Weights of a small sound classifier.
Model: log mel input, norm batchnorm, activation relu, depths [16].
Rows from block 5, named by matrix and row number. Each number is 500 + 40 x the weight over the matrix's rms, rounded and kept within 0 to 999. All counts start at 0. Numbers have three digits each.
# conv: pointwise conv (model.blocks.5.conv.weight, 192x192x1), inputs 0-95
conv.104:478489481481497471458513507468494551458497488513487529456529570491573477489566417479524537464557558446475501488473458430507415452516526473478544472486476532513456479536531504517469527519529469457542492411465526469514469539520502563515557508491510467525537532479447441447489518511483487445
conv.105:512466527468479553504530465500486517591484562555427401517493434520420568486513539444508474412487559550456478483497530458498515419494465507446552522534536480518398533577530539519496478502471445566493445520461476510562540478543520480434506450491479457584477519454525499485464492602488443500
conv.106:502525509480530440571396505520568476544425513472491517420479563534509500497584528546549409560521494497490477491493484517518519489487534446490516550510447457483511529549504534464462524571459462527476522435470419460497516506565520516469525512487403554479482552574456435509504511480531488541
conv.107:486490562468585549466560469530487514507513574402478497457492480544448533506542466477546472521503536531452465525457550479524440480496434552456467527513514443529504551504498492453508483434442499541513457450611481494417535536525495549567508459474443506492481521541548527412432472406491547494
conv.108:447583502471544492484395460536481506520463532472517526472548488446539485524511489474496504472571466567505456519549482458536448453525481449517542511560478520477464488499531457506542462502517458462426472469522518516532520465532482489461399470439465504413515439529487494472493484520483503513
conv.109:424464474500482525426477526635569539517434508524521570472533515539500522506436528479468518518541504502486489510461532534543450534553497484472423534544497482534495520501465477553461515452432557553573437485503420543526536461451460439497501471497460480444490522431479571554533567505480432487
conv.110:508489486621451401527599402446528510463504505433453487479483648483567508499488520488569492512540401510506586494466512509475438486536549520546466540446566524393479497568487446545465580540455568416528529544448513475428581452502549482453559551533497469482559527604507475457457473561413462518
conv.111:429458528535482488469542516508501420450535411527458515518510597534437492501527520481455448426543446479481473481487500480503541477569456481464475526501550504517540494528522523429532513528491537409472464526511438431455497511453494474497502453481490477537528520499511448453480531540506554468
conv.112:474430549496415462531535502488435502451552498504428546508505507442497460524451463513518437479563539495480453498528478488497555485510466455519503478488513466491512497535515535510496464470516523452518460482531410432473547490485419521442539547453528451464515473527464428544505546493456505535
conv.113:549481506541472498567516522496469468486456491476463475440496444525540480479545496438446557572543479450482488476543505484531555514557457490523514535459550502493473515476521496480479548491441475484551482452476483509534455586548491462511568432510444452499489475440538486487520467503412520539
conv.114:449529522521429526479491513447504480516434472516572484488473477498463506538507489503460487509564465468481524459450464444545571512553476488539454496411465471556456476475407502528469503515508458476522504557501478432495491613490547511461538476530500557468562445485538492460495590504534504500
conv.115:577494455545489447508435519492465492474475442588564468439454517451449480526497523537477495461504525526522528560472446433494615454513442463545454406519495431507530478490467519540526504482546590542426462429432437537515539562475481469508499475555539468468548527534490491488465475482488524513
conv.116:495496491502502529557509453436484518530508504479524475500468490500480472479499544508507534498559483559515500530489516544544471522445435551543539507506510531519485547492498516414493463417455485547507435578476539478487489515549473476483489479485499562422506452477468501490507494472554503518
conv.117:581475491535499536504478464504512512495506550463488562476546534505502515550527512465441526541504513499470484465463477501509510463549564478494560501546490528456547482470539487519474425555521463439506460415484482531452567513469542539406562518471474475478572511474461524528454513530548490524
conv.118:519411524466434467442543499493483508520547508564527528530521528507467501508512412509436515519534509497457455476461429547493502498487446476570474517469543460420480502516516489558479540472500593548537510509539412488516514523514473499486498540551427478463480532469514505503432473391513494543
conv.119:449355547549490490457453497451475481503516492466507525517519498452522540487469491563406476477449518465546541475545529485454473522503454509471502534465517531507490476509511442475557544503466481517538456502519465466486485464461476434491517452554486523437473531472470507498504508518444483399
conv.120:490466527498483578498499502494521516523514500582398483507506520461464544523513491474441506487526538485497591520503504547474469442461442490558559515527507569528550455531482524418474494515509482443480529539533563470480482563495515540450502530531568501505485468429518476449506496544465462453
conv.121:474503450526516491491512421526476542485507457516477478563487488512537480525495534554478551511498501488501504486561494442472500483454547537478550540498511489484517505526454535533459569488409483503522428457555595449501514553416557435508597533588532464460496526527441545547555463513426528495
conv.122:514545548460490492468486432453502459503469528550499593481513511442550584417551500586503493473470553517466462588470456446433494444461428417522501497540496511461485474499534521468495403588413466534486547557509537471530554494484500499469477448498499510511515497552534514458530490512466529469
conv.123:498536447476525462464524514580552496419468488480496537483494486513510470502507540470489446437466483504506472473471517473556477516475544494492535544505500601492504551514420487529451455529526513474564477404442504545613487513543530465513532529529471449465462532508531441530454550486483454526
conv.124:428471456555517505458472499579503456455473432515524527503501449491523482591493478532608481535486551513455453449515439475496461528505512465500467500514523511480505513474495474440526434491493474567534506471496549550561489495557551560454440559516534482531565493554496510441511482535510505455
conv.125:439548469552536598542521529513486492513496470520478508527488504498485462600510524495460540463434484563497505480467491484499473461474461546515482531506384531493485588515495496500435485511430519551520490478430518533509500429483404487524473443537439513429520496550543460464545415479483423499
conv.126:532428480499461466521442474530422495468501485487488511495518484476501451427471532502511483513532393508476465573512491543536466520549510478495484480494514530529497488441443430528515508523529508552378507505537541544478478450447510483451465467548514520500487516491526471501531518507460452444
conv.127:462450553484588444531471430531469493537467505506439536522577501506552481484540562617519538508515462581525480496435455436471591494511587492401460482510493499474455463498498533580493479602451442544518529518502490550421516534473538478492501461500486493504494429545463555482508441400544429485
conv.128:556498551461482489459499485454539453530520448484525496510496514492526469487528522463536492494469424541478483395556441495458518526400571497497475524531501481521539461450471535483495484524495476465481506482463508546521585469540537445527449483450448541474504498473499500465433532478514505565
conv.129:530490474455466541488491572415518533455569542531471443566541454479490526447432486472469519598557505513500527488465513493463479454535549532481497567567452481479445536514511494479455485499459526465495503485513440468463502450496517483520472491593526514493570520540502540459441499487535506550
conv.130:509515545499432574495601478574504490469456459496497427527483498398475573497452519453534522528505495476471453470446482555445464469447533532542514478548520478506472422416467517501459477544464534487402518479530508485570468482469542457468506539494419511483504527482538478562535476548533512502
conv.131:478481553477529530514529475511530499482520485464567545513483507561497485553508504536507533472473460457480519464508525420572475473524474504469491520540498472552477556515476465521542504569492513506506505493474490524503520575532525527556521568494474610510497482492546456551516518475589469472
conv.132:537490463514453500466509504512489570452490593452567479498489484425466504523502495536462465464475486430590498552436473440477472487539576474422478506493477460508449486556463538486535522499548508508485489537557558517481529567557443516543545428465482390506592550472503522515491558479482450443
conv.133:485467513479589462488413487536610483569527508439528577596481472537463519537464467562505473477519486462558549549612508485487516509535468542545423499479534496478500541447520490437545527466633478503415442455528489479518461520478498500483509534476550542512432565536490489577556539533522578476
conv.134:439510484596476507469492471464519499505497487529499509457449478490607532534540528481441490591460514455556492471482466528433500499511477530446534521543484511541530548439519475484473458378521420521527478500561476542501550513541514492488427435390434463490546470506543451521518438554450516553
conv.135:538444495485436467464503476467458496470482464480490583566554473494489501400636453488483544550521497490469519492564512484503485532462555595432540492465451427545457448433501457483415477498438446500522534511531474518506517555518461521444511552510516490540472473491486572472501440502476544522
conv.136:376489528516509526511505513520500474431490600461521481395516460544483486524523446519522514503472539516434552492455570524477594490514524488590465458476458444504491440439474500472524535420418548476473484541473504450487570532523456494485457473428477527520533510505547513525473427501484516488
conv.137:416578541474491507499532501504468469458471445513528462540465465490439533550490513496494449519578451453463455431578472527534398516516581446503487543481532501528441468534501461450496461583573502505558547547527501557517451509462474461492493551485565483432503499501558562508508516545454512482
conv.138:457520549528464458480601488445509522483493477467473485456517545533440526510534503539577516458490458591530500570506484475581411519477529451457486510549484471431448506503482490471514465473450459528490513485512534482460549449574514535522518467448484498586600522491608522484498576504560527481
conv.139:538510482515445448504535488436474539490493540504587573474488514506491477460556428504495532505551478529471560511462466448508538480441478514548515559534502471437580476533518484479521418486443508490503473555466513527497470497512471587540424580450528403448447523530490572499450517442475526474
conv.140:549535468494503552492445496441522557458515606531499466557458451491485458465509484470436525512490558544584520584485494533464506469516479528671527533472562462485514381461423503430518456428479534460536498507467493466466438490526484551530486429435464531492512506461467562516534437498495498486
conv.141:410465516527476491498534538468484508499548483516529478503523452593514501524506507483542518509487474541473499567525429482493522513420559510488506497505485518420454499507522445437546479546461572506487517501534511476469573504482411438460531458501517482517485451406528539572409533555515579499
conv.142:487509495484498478520572473480476504515509500526502485515550455508495495499540487416511494529466486488488438434470518560507529575492547541460497520512481466484497519560483459515455563541490522438486458513534514449490520507565501498495449446433546462491524506422505482497482522509496496452
conv.143:498521578454445463572523490549526489518524500495496550537523546465478577503492474499575485524497519585460446501450470551439478530514511512470495483447498488540484478518504488558547511450491441450410532473537435499472430578574552546510539492490563522426484481523496505471472510628498490459
conv.144:475579463495541498513465471522571523524555551492477500490543513531518492469453506481493497547465511428496555391558482518525522499505512520465504417475509538484541427469541546548440448424418463468474436530517569503550451490567598554435559494497465461435523457506549520519550427542501503584
conv.145:499440503510449490459517553550425482461534516448496544501452530495405451477542496551455555528488448485467465506576542516483503538506464480510524526516467426492491573543507557586503497477454449494467498482521610542482445507469571566429537476524437447475457559515478495449501479460446541506
conv.146:451463509564541524524497421441538450526591490504520532455509436532456509461460495496486442540468453549495464530559543558484578510509467480492437520501512508502416549507565560587458450476450451519470499482517497440410508488523491577521536493500477503504491466539518506496449534447523496478
conv.147:534489486504490546533452551551508473517500498488518543561445469538488575518540546537530446472491486511494518532468495450520454488493471512493470514503458446561518469532511487562436481485488544544538464519408522522513458472485512411475535529511479479594519577484568492512472525498490514566
conv.148:452499520475471439499490529479481503527529495548519451519412510543511520451539523435536526515522527549492501530543466486444570493502558554469458482517436536487505496449522424487474509467497568513535500465561499514563461535558516479525554433535520466553530502474591503509444532538549501468
conv.149:533554559440515472467427500486502472475413486511451525450553465405521613535481404506517515513515504542461494391471501534550480577527507502510469535520446547503504505517495489524520479543453470540461466474538465442486548452565485471507500500560432511515545521533578477488519513454540513543
conv.150:508567530437441467484461549492453494481536452399527465499469526536492539461485510477521551468554525493527419499458505485529456537566518517521429537483572511507502530522536486455492512490529551485453471460504415457510495474387477505522484488533548503471469515465490515510478432538495583453
conv.151:513464482481495516505438533542422512511462463485489517430483507489498468573567538528449512443450446530447435538511410496595499477501483521460456523467488506551514437559573484479503439482552540468465491480482488521517478544477515460532513507454456412425502442489513557524562467436437477591
conv.152:481551462572480514499461518470448524500483478502493484535507472437477474462496494473463530502441501449455486493502472515511543555421452447492565490469517563487486497500516514549543450496510453502507435493460521517494495570514539540505517515532503516539490550503505485479539531510446522470
conv.153:431478496457476492526481511500474526475495468463516420600501505504498437481487574543442529534492546456499485535431510611585429507468458508523487517477427528497408483537463529549484495493527464460478479465424539542500453526506451562507502484505503536494536413478503508502566498498469506539
conv.154:443564471491477498514475506493508481492491472474570571493519509511578505510567490460468470511584482497576592473548496519497486459494488465535525458530530517475501494452520522475484485531557531497467427525407475559489527497483518478459532467432520483483434485504522472515495554526495481461
conv.155:500557551483594483493478532483509490534454614536524528491467461486529559510541524523557427536483489440519552462502566574524523477486482460574543472481461538499481487516392490409521480511550531508476400474554555510526568529473524492468483509507570508467485457499521434484524506449485526547
conv.156:513496526455433434541494552492494470494444460480518465401528563466544445440457451554519445510580489451452431505542475513484481463538468466509501485529519460445548524511508501490498504488513492485500556460494482461533514531518399442478579507435514514449492466492520521538517488474540561494
conv.157:516464457517534493454468466499546481479542486536458552476503414526491485543527521473443499552401539485515459504517519508523510486496468519500533497507471532529503513433541462518483507545464604492552442475503479540530518465565533444519527500545450476530427496510552509421567496533560507489
conv.158:477482527412583520508545553516684475444527485502492535597477472489507452488529628524503474521457501482433522475416479506509579555436523489506515460502559497483452525518471526435465491516547511432486474476492528467486535473507529456553497606510529470532451565526469534556500470472489510505
conv.159:488509567468436555520417476534493434494514513451450593535592496419509456562490519594547496466468503510497487501516460437456532495585483565484510459531494541495495510487521461493527421610504468481444561455558530450510511543447440528538455498474494570558546512482454460529502528504471480512
conv.160:484467469462451421497475425492524499492541506510531475535503414587503504514562466511544492561522446447471494537518450448535491464469491450491556518549549459489579547452550471500487524454524430502518511452481479499493561593583411448477502555496546573490512432544539478447476518451511466513
conv.161:461424497494563477521480484503452444506524487506481539533534503530502506458510553516484491471453467505558490473551516479483541491506551530520471507522546452506541492535558481459511520536518509542483547446505428558477491524486483440506478479497448538547475527555490483524477490537469549469
conv.162:422540495516526512545432561481479528506470497475430468478466520476456526475486501468484527505460565510499487514540535512559437557455492493506542557488423467544485510492528507493430540452466465438473500508463496513476552507466528510552481507504485484460467520514520518523609506477509516465
conv.163:530505532565484463517505528525493496472496537476457479541493591527579531499532528399492455519530513479426562461503555504581530561565499528545456525548587521464511426465503580519549481469539514399463478477506463490478521428499464455513574570470465539499525498572502532523442487444435524423
conv.164:435509549467524461412488472472520491518506578531473448497431460579498586524521634458502526587498500487556504514538466587488493504511529576455554490496540506489459423431499515536497584468487473465520507554533544518518487492528507493479552514500543489491449483508522496429469464476603518528
conv.165:492470539436569487523471464514501469493497540523429580502474456458503495468559494485477455524515517446551477430513504551515474473513479522500488480581436524517462527479540565460510495517501485548534472486520480543461470484550498481453422550479461462448567485557431490483489427498577466551
conv.166:535518504570513493528490481505519499534540515523496386439511518515501491513495465437542533495516566526574538467451481469494473486451488506498512497504489595516540543441488439477504428519497533489558543588435491615481522510475503501485508544466511483514536544514540484468499480492447545419
conv.167:502512519462477470466539621512492506466465490452537434473443500504446463491507520503541488485480446478480474513490507550593532553428455480454437549512528479487496496551489471526514461545459505484487465517470492503512413538506500454584517529474415543473418514570469553471454559485525466445
conv.168:519543465477480516501553527530520533513483522459463527497477516531444519487519609506556460490447507412462514485487538532433501536438463467463459545495530437510469502456523498479496529466533484500430520460503577475598466501483535477522521492455487553583446611524445509529466501447634537461
conv.169:516482465515485466371488439498522489517524429454504471479514577607514508543500453525474521571455421461481547550533539503533552523498633552502460434453557527456483457540434562491488522550497509492553526468464478554497498452540494521466523460450475530539480501423518503493532472479437506550